Rows from block 3 of the text encoder, named by matrix and row number. Rows with one number belong to one attention dimension. Each number is 500 + 40 x the weight over its row's rms, rounded and kept within 0 to 999. All counts start at 0. Numbers have three digits each. After the name is the row's rms in percent of the matrix's.
# v: attention query, key and value (stacked) (text_encoder.blocks.3.attn.qkv.weight, 768x256, the v third), inputs 128-255
# proj: attention output (text_encoder.blocks.3.attn.proj.weight, 256x256, transposed), outputs 128-255
v.120 030:477513511511495470509492520497495496456391508481464668644504491494504416516497504492515516499426445503496500612445450490502505531589510533496508500496479506499513487530440505499492538507502420516500540481550475497508515472569505483414504505498542490537479489501548501386510448498354507506474506488522510494520514522471473522502508496504507514538500507490498498513504511480510504499537
proj.120 077:503506510529503520488496505489492490501512500509459504504516495501499503505499510512478549505489505500531494520571481504497509500503515611488522503503493476533448629490507498504498476474514578489525515485502485506494559487503480481526455499493487519486499514463503499500522478498518492504485455504502488524503483507479504504508516428508538503454530504458519503498496489496502440488502
v.121 025:493503489539492504514514496512535506517526618483511536463421498461486437506506504507530484475585509502512491509462529493503473513492507506494518484502511499500556494520566488495476482500507478459521501506506527458515500506516475456563520492519497521521532607475447510506501479479486527497469496516515692495503548542525484524538503535528549453500489450512518484497488665512470456479479
proj.121 062:576507483496503613505508596532482491495493491527583535401502529499512488476549480518517528531491503485502552491499475483548450512529534471502532500506535459499539415493470469501501475484477487501433518489510524462494486475512477524487512487444473531498663556535481478499526522486493495509506510432475572517421506512506513493485498489448491509509481514590668500502503512491486502505505
v.122 028:513451568556585502505487522474511500497513482476511493477471479546485522497500495507470579480564538502495469518577493468505518498461519491518494425489560482485532492543540384504500505522518539325506470458322535518495520583495540497486524536488514506498491430514486503603515504483514420539596459507504518503502503461500518379469565491489420492469506507524508489480514476510487406465471
proj.122 091:495506499498437439490464490479493466500440515514508482472556491513497496525442489497421466505498500500507485442424507502505488527503481477503506487512498490570482524492502530508499516510504483516511496499501495491521422458503476478497505490486502516514481512614511485506484510535502525509487542512515490451562506491517478497507509520487500484472498484578507488496516491452494678551512
v.123 030:540508450482500491498509491599653474539532507497478505494494512466486491500490514497551446501542517509491520514509554489458502498510522499507514497526502518486506500456418513503533608489497438542481540494494474495505457513472499501497472474499487513451524496523491502442523509466555462443494465365502552562487479589508502496486495516501516527642494615478486564491462552509499525496480
proj.123 075:479490499503564424494508487505492581497514475514579521486526474491478504515426555503474497494609499508474483496443536516513497497506588551490473498491488362547568508488511491512470494488513500512540498490503517501470514531655469445513456526473525474500507501535504424501483496619510509533497518505509488453501509561494529458596495601508486381509516515501500577524527514490466511502497
v.124 088:500500500499493496238510500498493503499499498503509506511498513495523507499497496500511496502502499432501500523480490498471516500500500496499492501499495501481473502497511484499498499497524489493518500500506498499501499503500502506485502499495502497499498498503501501505524496503496507515499497502488520469535501500500491498506499504783489508498500504507501498473496499505504496577514
proj.124 073:498506488501492519595513496498499507503508407518482508500516511508491583502496499536717513507505502519442506501500520509507563471499504506474454493506487491487511510494502498561499486489485502492494512357488500500504466470528504490503516497504510496491520475502502482491205511529494480502522454506484491497506512485501492625490494497474513482480522519499500482493506509506511480504500
v.125 166:501510500503500502433491508500502501497495490491501426497504513507499499496500496498503504496507495469502505501491468486499502499499496500501460498503354496500480501499511506500438496505500498499499501503501495500491502501500500487500577501499503506496501627503499562500500499496498500514503502500494519495500502506499501495504501498503500498501496500500500495567503502498494494504503
proj.125 166:502500506440489491530503504500490506496503493602494496520503502500504490508517502380511495493498496517440496489555500503474498493496482488498515500503508505503506500503500500503526499526508498507501498511498516497491478510609546504504501501503511493499488483503500507501428507508506505498499536494467497497587498516500504500504504497478501481502489502504498494504481525504499502486504
v.126 023:508512509490500510517442497497571495660452504476450575507519515501445493499488501504553511490514510521544489450514555535487500486479512495511534479484493584496481487542506528492511507490500493521489483454498503499667490499504528519516500430498498478498475449488495443484514440515488494503642535521515421535464377496453483463494527515435511528500489485489494438507510501484506512482493
proj.126 069:480500497498493462513514429530498526501503509490416499534508472511507550539510496473545464487494501489494441389485502485466424594516469517508523495497507494640552499490537485509491485499495496492474545519697501522507490347466546508518514501516480453477490529507511376510503488529491503502491517514514425461437499455500452491423513545505504448482502486623483504485516518495501500500496
v.127 052:484455495458501495465491503517487473494480506522498495499506444482491547533514539498558498491411479499502497506481467452495500499587525440496507528490348512491490516511444510498487508560471513509493524501499509498500502474533525477468521508495498489512489491493532497542550476444455488496442492512393506500508505438495533444479485508498489509467500558599517494493525499495504519496504
proj.127 068:478503514530479489513520587498553460497489507510414469512526451499485537505376586480452399484500494502556448550580540509426512484503485520521509474492487525553534515498532501500484502528491514515499506494507469489508496448495429369480555500505485538490558493497476452507493522497537508483507493563504465501543507487700443501512510409512521586497564500429469509501495489500505572477462
v.128 023:507506506477467488500485499464507496518495494489458448590557464485541529513508487488487502533514499502503496505510549515478515489517517487507529500493525402528481485625474510491503500494468512635491513560498487504543501501448505503500494485492544516490500566491561440528480479500523502471492513470502543558511516530491604489502495502494556441495516469519502468466474493526510488455490
proj.128 024:478496497539504396490535538519481389518480536538512494396518547506436486497511502477618491534519505415476507486512520500513474517491451446498537479507468510499337453482502507521506505496478503512551565500497496501532490499513491495508492494500484507513485482343498498503496483475492479492485488528535508507486493490482513463466524305492491511496543498496498518483656513519495486506471
v.129 046:491490496497493508443562506500506502503509483472498552503505524508505528503485502515547494503496497516525501478509494518507521513494502529498472506504407560501512508498498397502497549520501509503497486497457499493511497506454669493501504503499495503506504417501499487501475486500503599501508507491499501491531500496499496502492457571397511524507503489466560511512503511498405472442509
proj.129 043:500504499498506487459494508490506495499469494453463495492503478492495574499499496492466489479501504572494524493502542532488489504504515501499452484509496471496485559496486549528557511423520473498500500509511486521542500489502481516520492478505573500454515490546485503499469518515497499495497485515497499514302499470507480497506504556516504501518502497521483629502506492496441506510503
v.130 263:500500499496503498438544505497510499500501504497531482498499493499500500502497499544437500500499500104532500496496502496499500499499501502497496497500501504498509500499498493483511500492496499500497499508502497499438499495500493501505504502502499497501498496502500525506468500490498502500500498494541509494500500499499506507496499489498499499500499499496503510467493500504259502500531
proj.130 333:500500500517502493525501498498496512500499528419506357500494502501498500501482503502500501501501499999507503498502501478500496502501489488503496501499462503502493501501501490500474499496503493505498500504494499498614504500511496473501498498498481497499499512504501494500533508501501490503500498500495502500463501498499496496494502466521486497499502492503504499505498509500501502492500
v.131 069:533496492508491487489568499481495564497499489496495504503530500505501514493522505499488499504479462537496500502422505474496430501548507485502470506497490504502494531499497505499438495500496491502502498503499491505592500465500561523515519489495497498489523583421489492498511493518491471503469460491357501453500487499500498491485507475494499585513491502512497487371503529507593498489507
proj.131 047:511509500493570471502488514467460489490480501494497554480516456550505475503424509500583504501493483338448472519501497495500508492500500436496504511500524410488513524500499494501495496505532475503489493502496502488275522459505512464492506501536521510485500525502498720510526503467499508500491507476520488518501506556488441495505526266498491502473500499516504490497494493553497508479460
v.132 117:506519510506514505507496500504504508499540503512506467509501510498487497500510498504496502501493513508494501505495510510500502494497489559505475496504441481497508497493506502497498490498512505499492498487504500490415502548478620577500504501583525500499466500502515473493532499497490764502508502563463500506532505502500505506497498544554506499488497493498499498521519497496500501499522
proj.132 057:505508521477522533389488487500502506523505492480675497494501531497514492498523505357555514513512490540497501482461496492504495476509488465482526491519515488485422494498483497513522518498367591509495502514518501501519554467504489570505485518514491500507523500516494511495369484501502457480501503476489506517502505502511488502506498486507493533502524508512466502491500499470464495489492
v.133 041:485494498506502493498485496559497492497504511438512492478500482500501465499552503500480499497450581365484487491505492496508509500500498480492464497499513513495530508553511527500497502508507514489498512502492497496415501477486465413505497495502516489421453516501493474578507499507488585504506500469576496494371492505495512498514497494456501485546530482650495524489501512402475472502532
proj.133 055:530503497500498471510505528490503511480495541538507495496483499503499470493513494409472481493508507586507502502499488495483563511503500501494513509495492490507487481514500502503506501510495515509502497380481535496558451581473530509501480494501473496514498487521500512511509506497502510523553497504503496480735502475497509499519487379487497495493495495527504506505505485556495500486510
v.134 128:478500500499500504502490496553502497502369517498501487501498498489495500505495497498395485495502531313497501520527485515502507500496399505488514475501560494556520515506521500515518501502500455499528510534506495502479478480505523494497501511492509495505499503492495537499614499488497440489498564411499503422487504494498442504479514402506499424498490501496503504496498444498527493506457
proj.134 107:521515505508512495734498482497495501518522539501492495503465491487496530506504480472507512424504499444501502515454509346465495497504503503506504501485549430503497525503506493287325489503483514502500505509502512505412511553568519517500487501518500514501499480491503475499481554491500481502502504529527507462498499498505486527503517456516496497525567503498499507499530476507504508529511
v.135 268:503501501502499500503496501500500500499507502526507503500505501501503504500492501517481500496500494477502500494500474454499497496500511500505492498498504498493385506500493500493503501503498544497504497500507499499500499499501483501502501501501537490477498504508501539504428500500496512502501496499461500479446503502500505503498507503454513498499500499514502506499501502498166500498529
proj.135 279:497498489367498497501494500498499502499500435489498528490495501503502500501504501662482505495500497687496504503500500494499503495500498496496497504499502503504718504500498516488498500504500498499500500501500497500714502499506493498496494500500503501501497538502501501500443516495498497499502498500604498494502500498500500500500502505500497444500499502501505500503500499500500499652501
v.136 023:488504484502495510490508499502504518497513512486451504572502512492487537509510504497496507504492506236497482497492486480504476664506472638497505521524516522497500539507475540481508514559494501509480498502459497498507469497503528437494490492510486494504500521442489501490524505474487426556498508505510513510504500504501497403494516482493495567495484494476531488485497503494484494492489
proj.136 029:444502501519526419534483502447481495536467517528487504475510507491477499500482525470457477492491486503517542489493523500514513489492494506515519533487454496492434517478537495475419488482482511507532526472484462516466497596492488512493449497493475491431495515503503499481510480461502507503499514507508511481499503488464498500506475622464484496482479524516526479467494496507481520482524
v.137 037:511503502506511539488471505504492500503502501448506521512574479490503536495497497437515522502515493622564491502511496503490510500484486504498492509429503497514487506504500494506497514399506509565506509504494549485400497504506528529486510495471571500564486527505506488488505517499509562481541508522470484529487466493496502500496500487518494504506496500324508491489494511499509516493464
proj.137 034:503500502492562478481468537493500488499491460495493462524491553499526476506441499481525492503500499427491495506473489491513525502503510557514487504485497474503470522474508525487488486471495505510495503642480505521475493479492503452543510496493475510456496501510499487491463514508504488490489515514502505487459502512508407493532502427505507505496513494496509472509513547504504478456494
v.138 039:500491482493445486473531505441504489469498494473393506517496408489496538498497530450449499511444502440528504510509505500505506501498493495500515498584402506487493503530483499529493496507502502500491501506503467497565504498484524412517486507496477486459498495508506507529501601505504470529503494506492448337461485506508500482501493467393500522487508512619512510488508477502481501498811
proj.138 026:542472492512525464510438496555485532527487511474475504516516478535434537498556512519503488513497510508519490495543509498527419511529502555487478500480493486489478488504498499547511507510491503504495490571493499515508489475479462512488547496505486517504518493475504445494493501508503491497567506518514513515512496498506463503505498558518500507508500484547494487491545489530494498485466
v.139 189:500504502497526500502497502501497498502511496475502491486499502505501486499498500476521498503500522531502491508502497524486506493500507503518474500523454501498549500506499471496488536489510570500506504499505522501346510492509540387500497497523501500507498485548500495510356497505498756499508497505500461541499504496499499491454495506477505498498501493520499470499498497492338501502510
proj.139 126:500502498500489499345488499501498509488502499513497513509501523507492501496476499330519495507506500502514496514499499504504515496493503504491496502509520455500490510501499497576622509524480492495505500502502478495774498505508511487495520494504501493493509524503501511501395498507499507502500502507603498500526501511521480498505489452517512501501499492512506509505502489473490500507501
v.140 038:496496504520499503496509483514497533486498505405640497494504508479491475511497505460515493497465505563500499515511506501500496650554578524501487493499499502509492497560468500494509547464513501500490505493445506500513489522524389511438475507509508505513499494509507483500509515504484532502499492526487486513478328492505514480593514467532458498520497521482495513530492489493512440702333
proj.140 044:497511497503522500497521484492512500499480495503511488501499500525530498496500501520445447501490484486506493503526496502499499479497495566510502502491490497497503491522500502517505512482495490504497498506500507501492481508497510519504497502508476498480483487482492334497499501504504510503496512495493523513519503490506500491508483702470510491489509494490510496495494477503508514455503
v.141 035:517476514487464502502496515490498574484508492507493499501506359498493548495490501443553495505514488626498502521495440493497502492524569482501759496504511489494507512490534485500492496526495470523524503506505481487436500517520473493509391504483509522503515486504498494498457493436498572505556497504509521479468513514500488485492501531509495504498501481533523490445501528492495511497536
proj.141 054:498510494511501761507514489494507495510496528500493498497492529489510487481527494502469493519496506487505514499500498509503487494484499510502485497505499501503474483497500498501501499492474493500496495486506495501502491501512507505494462500501476490495479465499496497497485490497508488507464481496508508501503557470508491509501498498487499511494513503477495492507505487491520578517493
v.142 036:485508491494495501574532476515496483492490484497478490501519516549495531496480494493495503505495553530487501504505523544508497496703497485491499508509493496476726476513492505538479491521498482528499502499523505489505499497510650506546508400488565495504492494496803501503482553492484473502521492485446480607500511500530612500492482470544498520514499498517509506551493526498529498509487
proj.142 048:494498496508477502466465485509514510498496525494495506478465501502500523498490484486530503499497487488511496507504484496485514505490475507509487507493492501512486521502536521141506491494485514510509481524497510495460512542507483474502536496479510485462509501485509486493498515520505509500500479502549501497504499503511474493496511432481488487489508502481511489500481515475500500491558
v.143 031:514501494497497492490503496508496494520380503526497322486498547494497499500540477501467503506495508515486502481591500503514509519501504503503468498505508492503468494506433558489633530475499510515496468508489493505478515497453475516498478515500509493513378516705500495496557505503500485376503502506449497493501523486499528588515496506518499498480499519673497504506490402515504480492483
proj.143 031:500491445480491483535512785528473486520506477503348483497491497462491457537527501484354451489490511474533506496487499489486486498509508511526478528509494502646527501498498481510431484492502509474494499465475504529517513485462511516498528493531452497475504446473505520496494466500500486509502491504525497525479498499477536482529513672498476499513473495543487506501483507504482529556493
v.144 074:504501500502498494570493493496499499489497525494521514498549508513425505494486500510505500503510497730509534509506497511504508510497512507501501501496503389502491505483475556501506505512485515496497498498504494500495508502489495487495410506522499507473498522497501511509505494493495649467488503497537518538504502495498500512474494593499513502505490451467490509560497501501505497541497
proj.144 042:513489504492521491489516441517519470477494422489437492545488502514519470407461494525555517517501497320504548469524497565427504498555493618497507483497493519510544491501496466529530474504502563496505506511507514524596499471454504496504512504507582512510491493492503495498492495526468483512522527498472464520544509497503400489497574457469510520506505467516484510497477487493505497513457
v.145 210:497499500502499495457492501501500493495503484501515539515497519500507497492525500386503501487502497629533504499508552483502513500491502542588497514502337491499502504507510485523497526495551464500497507494502503501500498583455694509501503497504532515529503500516498471507519500505502540500510510541370584499512505496494522504499505518629493561500494486493499495496496516501571505499503
proj.145 140:476501510504501489500477476497472552491497453480514511508497489515494494499505506507494494500487499160298507495494499463499502495487511504498431503502535517497511507505497501494493495489373513491498496510491502496490497497494500494482507503497513469506500497499502513503149515496505483506490498503619503489491505501499511495496503463457484489498494505503507497500503496495487515504505
v.146 048:505367500503504480536524505495519511493501491444458435510484518524541631505512499489517510500495497770540500519487497501504500494512526493487523503490501506466460461500503496494499503472482489490498490500504433501513480476506511445480501488503507533504499471501519478556502433522481486500496526515498523503323473510520492492498472462504521499507503478517491495514502495506514490479347
proj.146 044:645490499513484454506528482509493505501499482511500485529492497502509435490450504572489485519514502202501504503498495492519489485506511472503505537511513484496534474527499509504503495502496479605505502508511500496486506452375505479540505506498534508503487509493496479512426493500498483494495507488510505542502497492502507486511500607502501514511483499471471498504499476510505479556485
v.147 029:503499502514496526490499481483471496493490494499483503513527374477520496476503487518499482493452463493513502501484507502495496450492517439551461505504470499504519480501531487540506497365514475508497501495490510491535525514201553654502499506466475504494507526509491510499497495492504504493501496498499512398489498525492335506491481482500493508501497499476483481535514509505506497494532
proj.147 031:521496545518483486531495496473484488516506501485488476506508537518511542521615511523471506485473512566470499502534504512417467468520513502437484506501487487508530489549501486482463501485487470496515429504498489501541527494490514494493370505546764508482463500516509423495481503502508510501501475497514512480504492499512532510504517585503495508498364503460489508494464489512514497456495
v.148 045:478504475506505499540446504506531503515504336493480530539503478500467500498507491484494491555540508242514490565488500476496503508512505513506491514504495590506496497562506475516501499400502494501499499542498501519480495504373501512485565496512517498527503483475502517489527671505495425488546536480496512463507469499512498485549528474480513502513503567493504484461531510492490495452510
proj.148 062:497504508533483509512498493504490398502501534494506496453484502497519489501575504499493563499500504500497483561519504483471503496482505558507510503506507494488503440495500490497485507508492495497491481473492497498493506417504470402497353502497489500502502521490479489503510494487528509500498517518493500562344497461484503515510628871529491493501501509427495522497497535524498504485500
v.149 027:499501505551497490440461491485503504507476502382553533513523379441474412503514504505509508523511501485520485549608505498499531503500495507480491493508504486493504499507503496503526509591493373501502487503492502502457506489481442508495449550502509504468514470496498482489479460495485498492508509492571489503503568497489483424529502514511495499452501504482564493524506499500452504492516
proj.149 031:485501495494490608507526494437529542496491500517504496494503486500468533507517494486506506529500533513516506488480490504521477517497570438476508503497491496478486444507504491523527492504497490502506502514505507500524504509509517488481517495515478467513497494533498479522480510506504502511529477506484506515469878402473387484500500589494501431502487499479498486503567495502481494506498
v.150 042:565498492499488511507466505498479502502492497489520501541490511500495523503485488500487519502485526528540501500499500479496496391508479488507498499513490505509361500486505502484538499503493495521504487508498511455490457452508650558506458512505404500457505504499504508500488501674514472503479464519477493508488497503496504510505495498500449517481494510480505484496496383508537496488500
proj.150 060:496505509514498496544512436505510501499474497504484511531490464471495499487493480508515504514504531495491509508509500511470520510504512499503518466475523494506536484492499494494495502487498492501502496503491490506499518531509497521522523498505521524504498517510503513497496495481498482361506549507511503502479505497499498494499508422496503508485465505513598492508501517422505488524499
v.151 033:557501504497512480490519496496545515486489507300498510627512520515535467496574499514487564506501500435499517493496503491501508505491507671495501488496476495499552502514497557500510494500497548514458506554495517506586483514485511483501536498513526503492514499484475503488483505481494458488488520498469588512509510539475476487502500479508540526500490487498494508549508494511485501485511
proj.151 030:503496499523470548461488499487503482503521527557519498402475496477493511500284510486586497518497526568508546477508487464515531515499491495524481537487492495494444552450507513504557493506489548521517466515495449503508499562649479459523564499506472492506425479536493474495500500502502515503498451487561505498481499519490530503470359507548463521492493503483495511474501506500471489508523
v.152 042:449499500491504499561496522517501500510502497507460493453519496478488509504495494503491495504529530475491500489507443496498510501482505492502527444492508502501449494477525491495501507482501516499497512508497495502506498461523534486514494497502511488501511495502495491547490506506499529504499521494432474484398494499482502467498497549494494500492475498499528520487496540496523495487420
proj.152 039:496502492488475518546471503529490508501496528497423507575532484527500482483610492482489502488494504430499486508502487492517520504498509523505495511506531510499526689461502500497490480481500631534510495516503506487491509736526496493509547502498398514474484497513502498497490495503499477490505492471550494472489503510514523495503570448507502503511492506473494499497494507347507500497497
v.153 037:526498490484498563490500496496502505505498500496516513497488499430480522503498508467494485501482500745503501495504516477495500497488495497492532524503482511504501508503494499497462504491496503499490497592503503519483501533490528496493482482499494503499512591464469503506475508495560478509497492503488494496501538537428510508504498497496496496499557503505500506507489482480674494497540
proj.153 042:493500497507507491491502504471492529504494499549511500509481506500501500425506476504490487514523517431528497575495524493490521451510484492478518501501497488500491482509502503496484552456531491502511490486502439499467495494521474504498416488491491503457497498556498489511485465459503493504500480501520517513480498492518490516514493433472498528496500500508507482494469487492505520478476
v.154 045:495502512512496504515545502492521500493505521495521498488498496511491510504483491498517446487507512617501503504503544504494498485479497501510502496500525463503494500482492496511490501497498351493482486491505502476476498629494563515498552503501525523498486521500489490488572522531523511484484499529381569513509498484506502512488494483723480492498497502494482549463402531494529509581489
proj.154 035:494503472497512380523520503545503479499500490506534348524478484525534483513509505508464491479504470525468501582498524501487499459494503504483480496500486466503518504398493510488489498491524499507502499492517508492497511526518494492466499500502516509509491498492505501496506497499503487541507497501511478492499513514517483507511518504468477509504503501530535539504495519502499484485509
v.155 039:468500464496498496456499475497490506497506490427447489486489480503569610484518505491509503569518514478490501525510484502483493501520514498501522527499503528502466503499453490509516476509485397529524500533515498501525507487524575465504528517460563504494523485526516548501461496460497507525505512492491354380467500501486520471482533482462536495505494513494508485495511521488493499488506
proj.155 052:484506505491568549508506530487507503482497502525509498518507482492508517492493514505502494511500488471498516496504500497519484495489513507372504487496519732496506478491500527499502498503515524486496503486519508503483488383636489504504500575491397493506496502484498646505509492490503498502499464489524408488499495483506513504510486437514596485503497515484489481623499496500505486498508
v.156 033:502506485514502480476484491497503508521682482475496508496511488501507493490530498477505500494520475472498504578489498477494497499503506493530503510503490497498490544491460507485473503531499492494485495506493497496438499503461519516506525505503507503497495506553493515530525516501501644495497509510509481498509507495498501507501506532518493502490501527488487460506508503237456497555535
proj.156 032:486492455484516498467501525606505507491494476456519493515485508516459492493540486498497488528501478645535504492508512498522491494497504517458496512501501502503473419519495492504499507450485523501495516503501493498596496495476502505541506503497395507502552432487503706507463493528508498446495472484488517493483496502480625476504491615494494472536466506509500494495507524488502485462491
v.157 037:483497500491498489514506501499553487493502498622533519509503494636504510504471505499501498518501372517439501498500483502503494505505488629496594480492499477507509418505492508466566488545475492525499496533485504487534503517510487436515489505491470493487519474502498493496477496534515445483501521451516615512507498501501500478557521517453541489499407486487505509524504456510490501277520
proj.157 051:498499495518505499505490524496507501494495502493480484484544479398496580495425500493525481503499509492506508475498503507505507494488497502503475500502513508498497504500500594503512478515502502518501498520489488504491511517473484493501522487506492502497499501477507446500488510508501502502475551506468668490498494507517509508490502265533499508504489495507498578504504500499510513596502
v.158 038:522426500506503495487516485489507488506494500518508554571506428498493514496493495496503499487498491529485514492494504503503514502498510491503613495486536501503597497499495515515505516493493522418567504496494497495505508463504493495493336465498512517560496500496500499470566517504503464503520486512654494528494485510504504514501484541516507552505557497518502518435498494508486498470498
proj.158 026:465507510578507622518523492490457438508463560507490505370461563505518490441513483522527509497513513516528521491495553555394469484509451467542531484519500437498488481497492452475491510561426347469504486472502501498481539496502525480493417503515517424515494522499509480502461467515540508500523494508487619396500477503518514489515514694513468380492518475426484504508519506504511487512549
v.159 049:506494496496505502492499496491488501496499510500381502495508503507506502471498495510500499504502500545500516506484517498501498499505506467500484497511500496502492504496498502504492514448516438487518503498458499499535661499535572456504557428495439500500500455506496508500501497540499486503497309494478539532441465499504544498505505526489596505502497502631499510504503517503512492508481
proj.159 041:512497504495518454501505493490485505505503488505511482487501497494507486505254509492514484491494492452501495467490489515549501498504508524487524521504509482493501551507497501486498497493484507492498512396489499511435479477474532506567508500491214493547500565486506491500505552571497541502479500510506501471501507511530574482509472782507504492500499497489480512494476513510508486511499
v.160 086:494510489522505491502501504503498496495444495594479564503517492531509491504505520474504444483452539464492497502512506507498499512489508502502402494472440514493520502504502475501439497435510517500499486528503491497478501471399334535465498534501493488504483487490501527486521554482527438501503478500550497513503476502524509518559516495457476542494490370415501489614501502462496487378490
proj.160 064:517506497499512408492497425479491381504504510550438541509496491480445500492545482506503515504500493525506504468507503490508519511503495432468556503513461506498502507482495511531499506428537500470490504600545498500491497411532484500499545432495504490507487532489501520486498497519489513464477488374529513613527510513490504512495542495508491499494547498502456492490480541496538371518514
v.161 210:503506499497496478501464502502501523498505507494499469503502551501503494489518485583495465487506496501496507520507500499495510497512500503472543510499702497507483496513495520501496497501496471494502496500501498501506503515520457503493503489497490501503513468510530471503492490459508480506503495497509441461495498523513497508477492532520511492501502505497491497507498445492558497503486
proj.161 108:498489508502507496505503497517502504502499501483496490502517480508498508517494502548529503486500489478503495495483500499485505424469499507457481520510477498502487469500495503533497494531499505503508510503483493478521417474478518506539531499546514464498513560478503500502470523503528506499498535521517473493511504506493509504521497505506493497497505515496508515500492486502500504492521
v.162 068:501494509555496503500528501485483503501441509516510438475512461505497453501503507509524505498505499496561511494428497512572495481524417492544544529496520488499681501484529517506530440477501478471493508550494504473492495523443588507462498497513562496479496405482474474531501582483452496509492468499654509525503515455478496494434480527534494500509502485489510501504502448555477518481490
proj.162 057:499497456494495486504624372497503487517531454487501508474509510510572456451491527499441505499499491538494524508481503499516500501471541492512497492490510502487448501522500640512500503270491462506480500468488440489476555494519495461496413515454500488484462519492508483519486533561511488514494507512425702494502493467539514501513491560473510503510457500493545555519425503497622505482483
v.163 160:501478499507500500526497508511495502504494566499468524517499494482498541502499499480502495501502503500497501488500519644497490499496422508499488492528502508508457502495503600469448516496497499500494500491523517502501494502451575497465561479500495498500497511500499520509515494496479501508483501505507500488585480489498454512503499491450502512503501527539501496496495504501494503552518
proj.163 100:491495501499528497515501508505500511481501509467506510494491490501491528508554504479514498486493503377501494497448490457494499499507498487494503499502534490512500495505497468517498529504499509503500501495502525501501497512500486500506508502502503450524507498495495513498420498501493499495494550513494499499520505512428505506508480521630499592498522512315502424511497489504508501476530
v.164 061:495503543505498527515446473503519505440512556457487493506504504564475495489450504499407493466507485505511498501521501501498500517501504493488459505501501491500517525519493542505379513604502507510482490502500484498513397460479658519541523486478389492492506498448472510519462643469504431504615515506439508481508496512483500509466481502505492511510494510494495494421580505485509534498551
proj.164 076:504493495508493504487490530498509495502490500504545490474499499498503492466455491491546517507503500505496505505489499500497506510496497687560507501496488502503505497480489504544522509487513484492503498493512464494504484496509485475503483489366510531499491499493517496504508514497509491506506504558509489501509504509519475487489497530492503506490494500508459604512504502494479495500511
v.165 059:490491504482474464496494499501522492502545535473538468505373622502489418468502519501551494492480504505471537523499499523511500499489491498516511493503490454503501560553502520501494504505490478491509496500497341545522484577493494481575511509499531494507578455509490478465508503526558490494521515487499479510495511499599509501434543535488511500506480501488504499447438493498477509381474
proj.165 062:505576494496402485510376474500528491497461502513484512503476500419484461494483527496512519496499472524513518520509499489507433524471473508496506499511482511515510562429501508505512480497491528459507516501488504500515492736515493453500478493472549528522521552486549485504488498501503504500505500508489506505487506483533491497512548479500497496504495503445515514506496511503505504520505
v.166 058:541496567496503486488531488501510507509536539492515501520495465517502478498482504506472543502494493438463520488495509477489497575479464509495528499486516534521413520422490510506411497485500504531503481519499513434507522447477493436495497502519510493541523521518516477493414462509502509528507498504510520518501503504512486523488473509437499493479502438465504486384537498489488496356493
proj.166 043:508478499502428513514577472517543602502475520523499534494485488477517575499512483461501517491513503539551476464548493480487547500522495506491497466491488462487524471488505515498513526520497448518487507510553488477418503504549509516507544497504454484492531505495497518490508495508535490501526439481493500495235500509509487503476490549510518539490438506516496515508525511436497500513501
v.167 295:485502501482501499492502496515504499503502488495485486499498504499499503501499503462504501489484492493458499515479502441495464494503505525498503503505454492499504499508503495481491500500505509490501502500500508500499500578501492495488501500497495501487499499499498523498497492500501503503499499504522518494608492498500499500511508499473501507513491502498491498520500453495493503504510
proj.167 188:501502501489496483491503475504523508503498496462508501504492491503498514496500493516493495487495496467507475500493494554526497494492503501490450495503505502477528508472496500491499522466500505498504498507491514497543499487506500501502518500521500499504502492489500500512498494499498501500500501485517500474582500500494508501512497500507499515500498499494502490502502481504502489529501
v.168 129:501498493494514486492507500503495502494501487505504485496497868510497482499510498513531510488496505512499497505509504499534501503521539502483502501501502489500537506499497496513566508484498487501502520432491502504481523649499501477500478489501501483475532484525506507501478457483500489489482498505497486512432493506502529488481496501533533502503512603557506536477502502492474493480542
proj.168 068:527491514513434504501479462495495499501498510594484514507491372517504547524517501468526471491498501619497386502497504559511525486521526511510477505501484499503488504583514463488497529501517401497494507489495504487492505517486460464524506502508462446495535473509497506483555490564511564503502522498530498465523494463509495494506422306471500506488499632482510512506493497496574497495509
v.169 077:596491490327494520499521433496502501481537488495506504517487489496528466490505512443535502598501505508518504497494479470504440496524495452493509541556502499500519505542480366494518477502493491497493492490506501532451501533501511487490502472499492508506526500495506520496514543520534501499517490506279483503509502498499490496519528440494484503488488500490507509546486505443504496492514
proj.169 060:453502504505559515497558496505510570501500495459513495499545498529512500470508493501451433497495499501494444497509508498562474496507529488511471510506490504507467456470492502516480492512495508499488511361505487496507492536501506506469477469518520514472504500506496487493496506477505510501534506497519494495490504505631500495502521566504506495489474491505488510494494480483508524498478
v.170 085:537518497512492506480502497554506499500496497506484503503499478531501545503514484471532510493497473475505474505477501455530489531495502604459504424567539497533610512549492505498515522449493531482505497476464500501521509550507488427501489501512495488526541502514448533486490556480501617490496506501507470501661455495499499499557503453522483506502504499496509513513495498500470497499520
proj.170 054:505495506436394518494508594497499445496517488484510550468473529513572464556496507483504501495499494501489602490485488495490508526513547479514480508506498498508477504483457529479469496509461536499512525494479510595480505509495489589502483498483503512593508530504506526511569503495505514497499499485491498505463502499507481500480491464507506522497461500516500510498521493501526496523514
v.171 110:518502437498498508504508535503502503454498495533520503491503519501513501501505514513500465493499503505527488504514500498498507494483510520499491503490459510507744495503482497499485502511499515497502499469500590507499499480497480499499490502454442500504504451474512569501595514497485497496577502481363607497436486498484497494507517445501525521508497514480507496509494482486510503488500
proj.171 055:500500522493485471487496580487516477513493538495566496501511526492494534486520499485512530477505481570437522528525495511381489577495466498596486491469510458507462464497500499490496494472520520500516511446475475503542492434265403471513515502479276502516530533508507492507490465432482476506496497583549492508503520525504353504489614673490510496520509493495501500488517475502478481520474
v.172 078:497489499510497498485531522508531492520526522541513498507519495489507541514522498513435516483459492494483506486483494391520507501503457501502530504451475501505496495516498504506509484527502499491502499528487462468503497310481504500494480508502477501516497498502492501489578528503494569499506485529486479511489506493505495500407513518483489502520496496505455506515494501587494482462494
proj.172 052:495426496487682507497521464518519509508517482492508508487502521486498494458490484457517509489478476505495493493499493478560512482515486533514529495501469503488530473493460489473504496500496494499500507520507491502491504503510584504514501483511502532466504516439486487494489517502500489496487495510505492506487550514459491480495158619463479495558495504488508510485489500517497489525495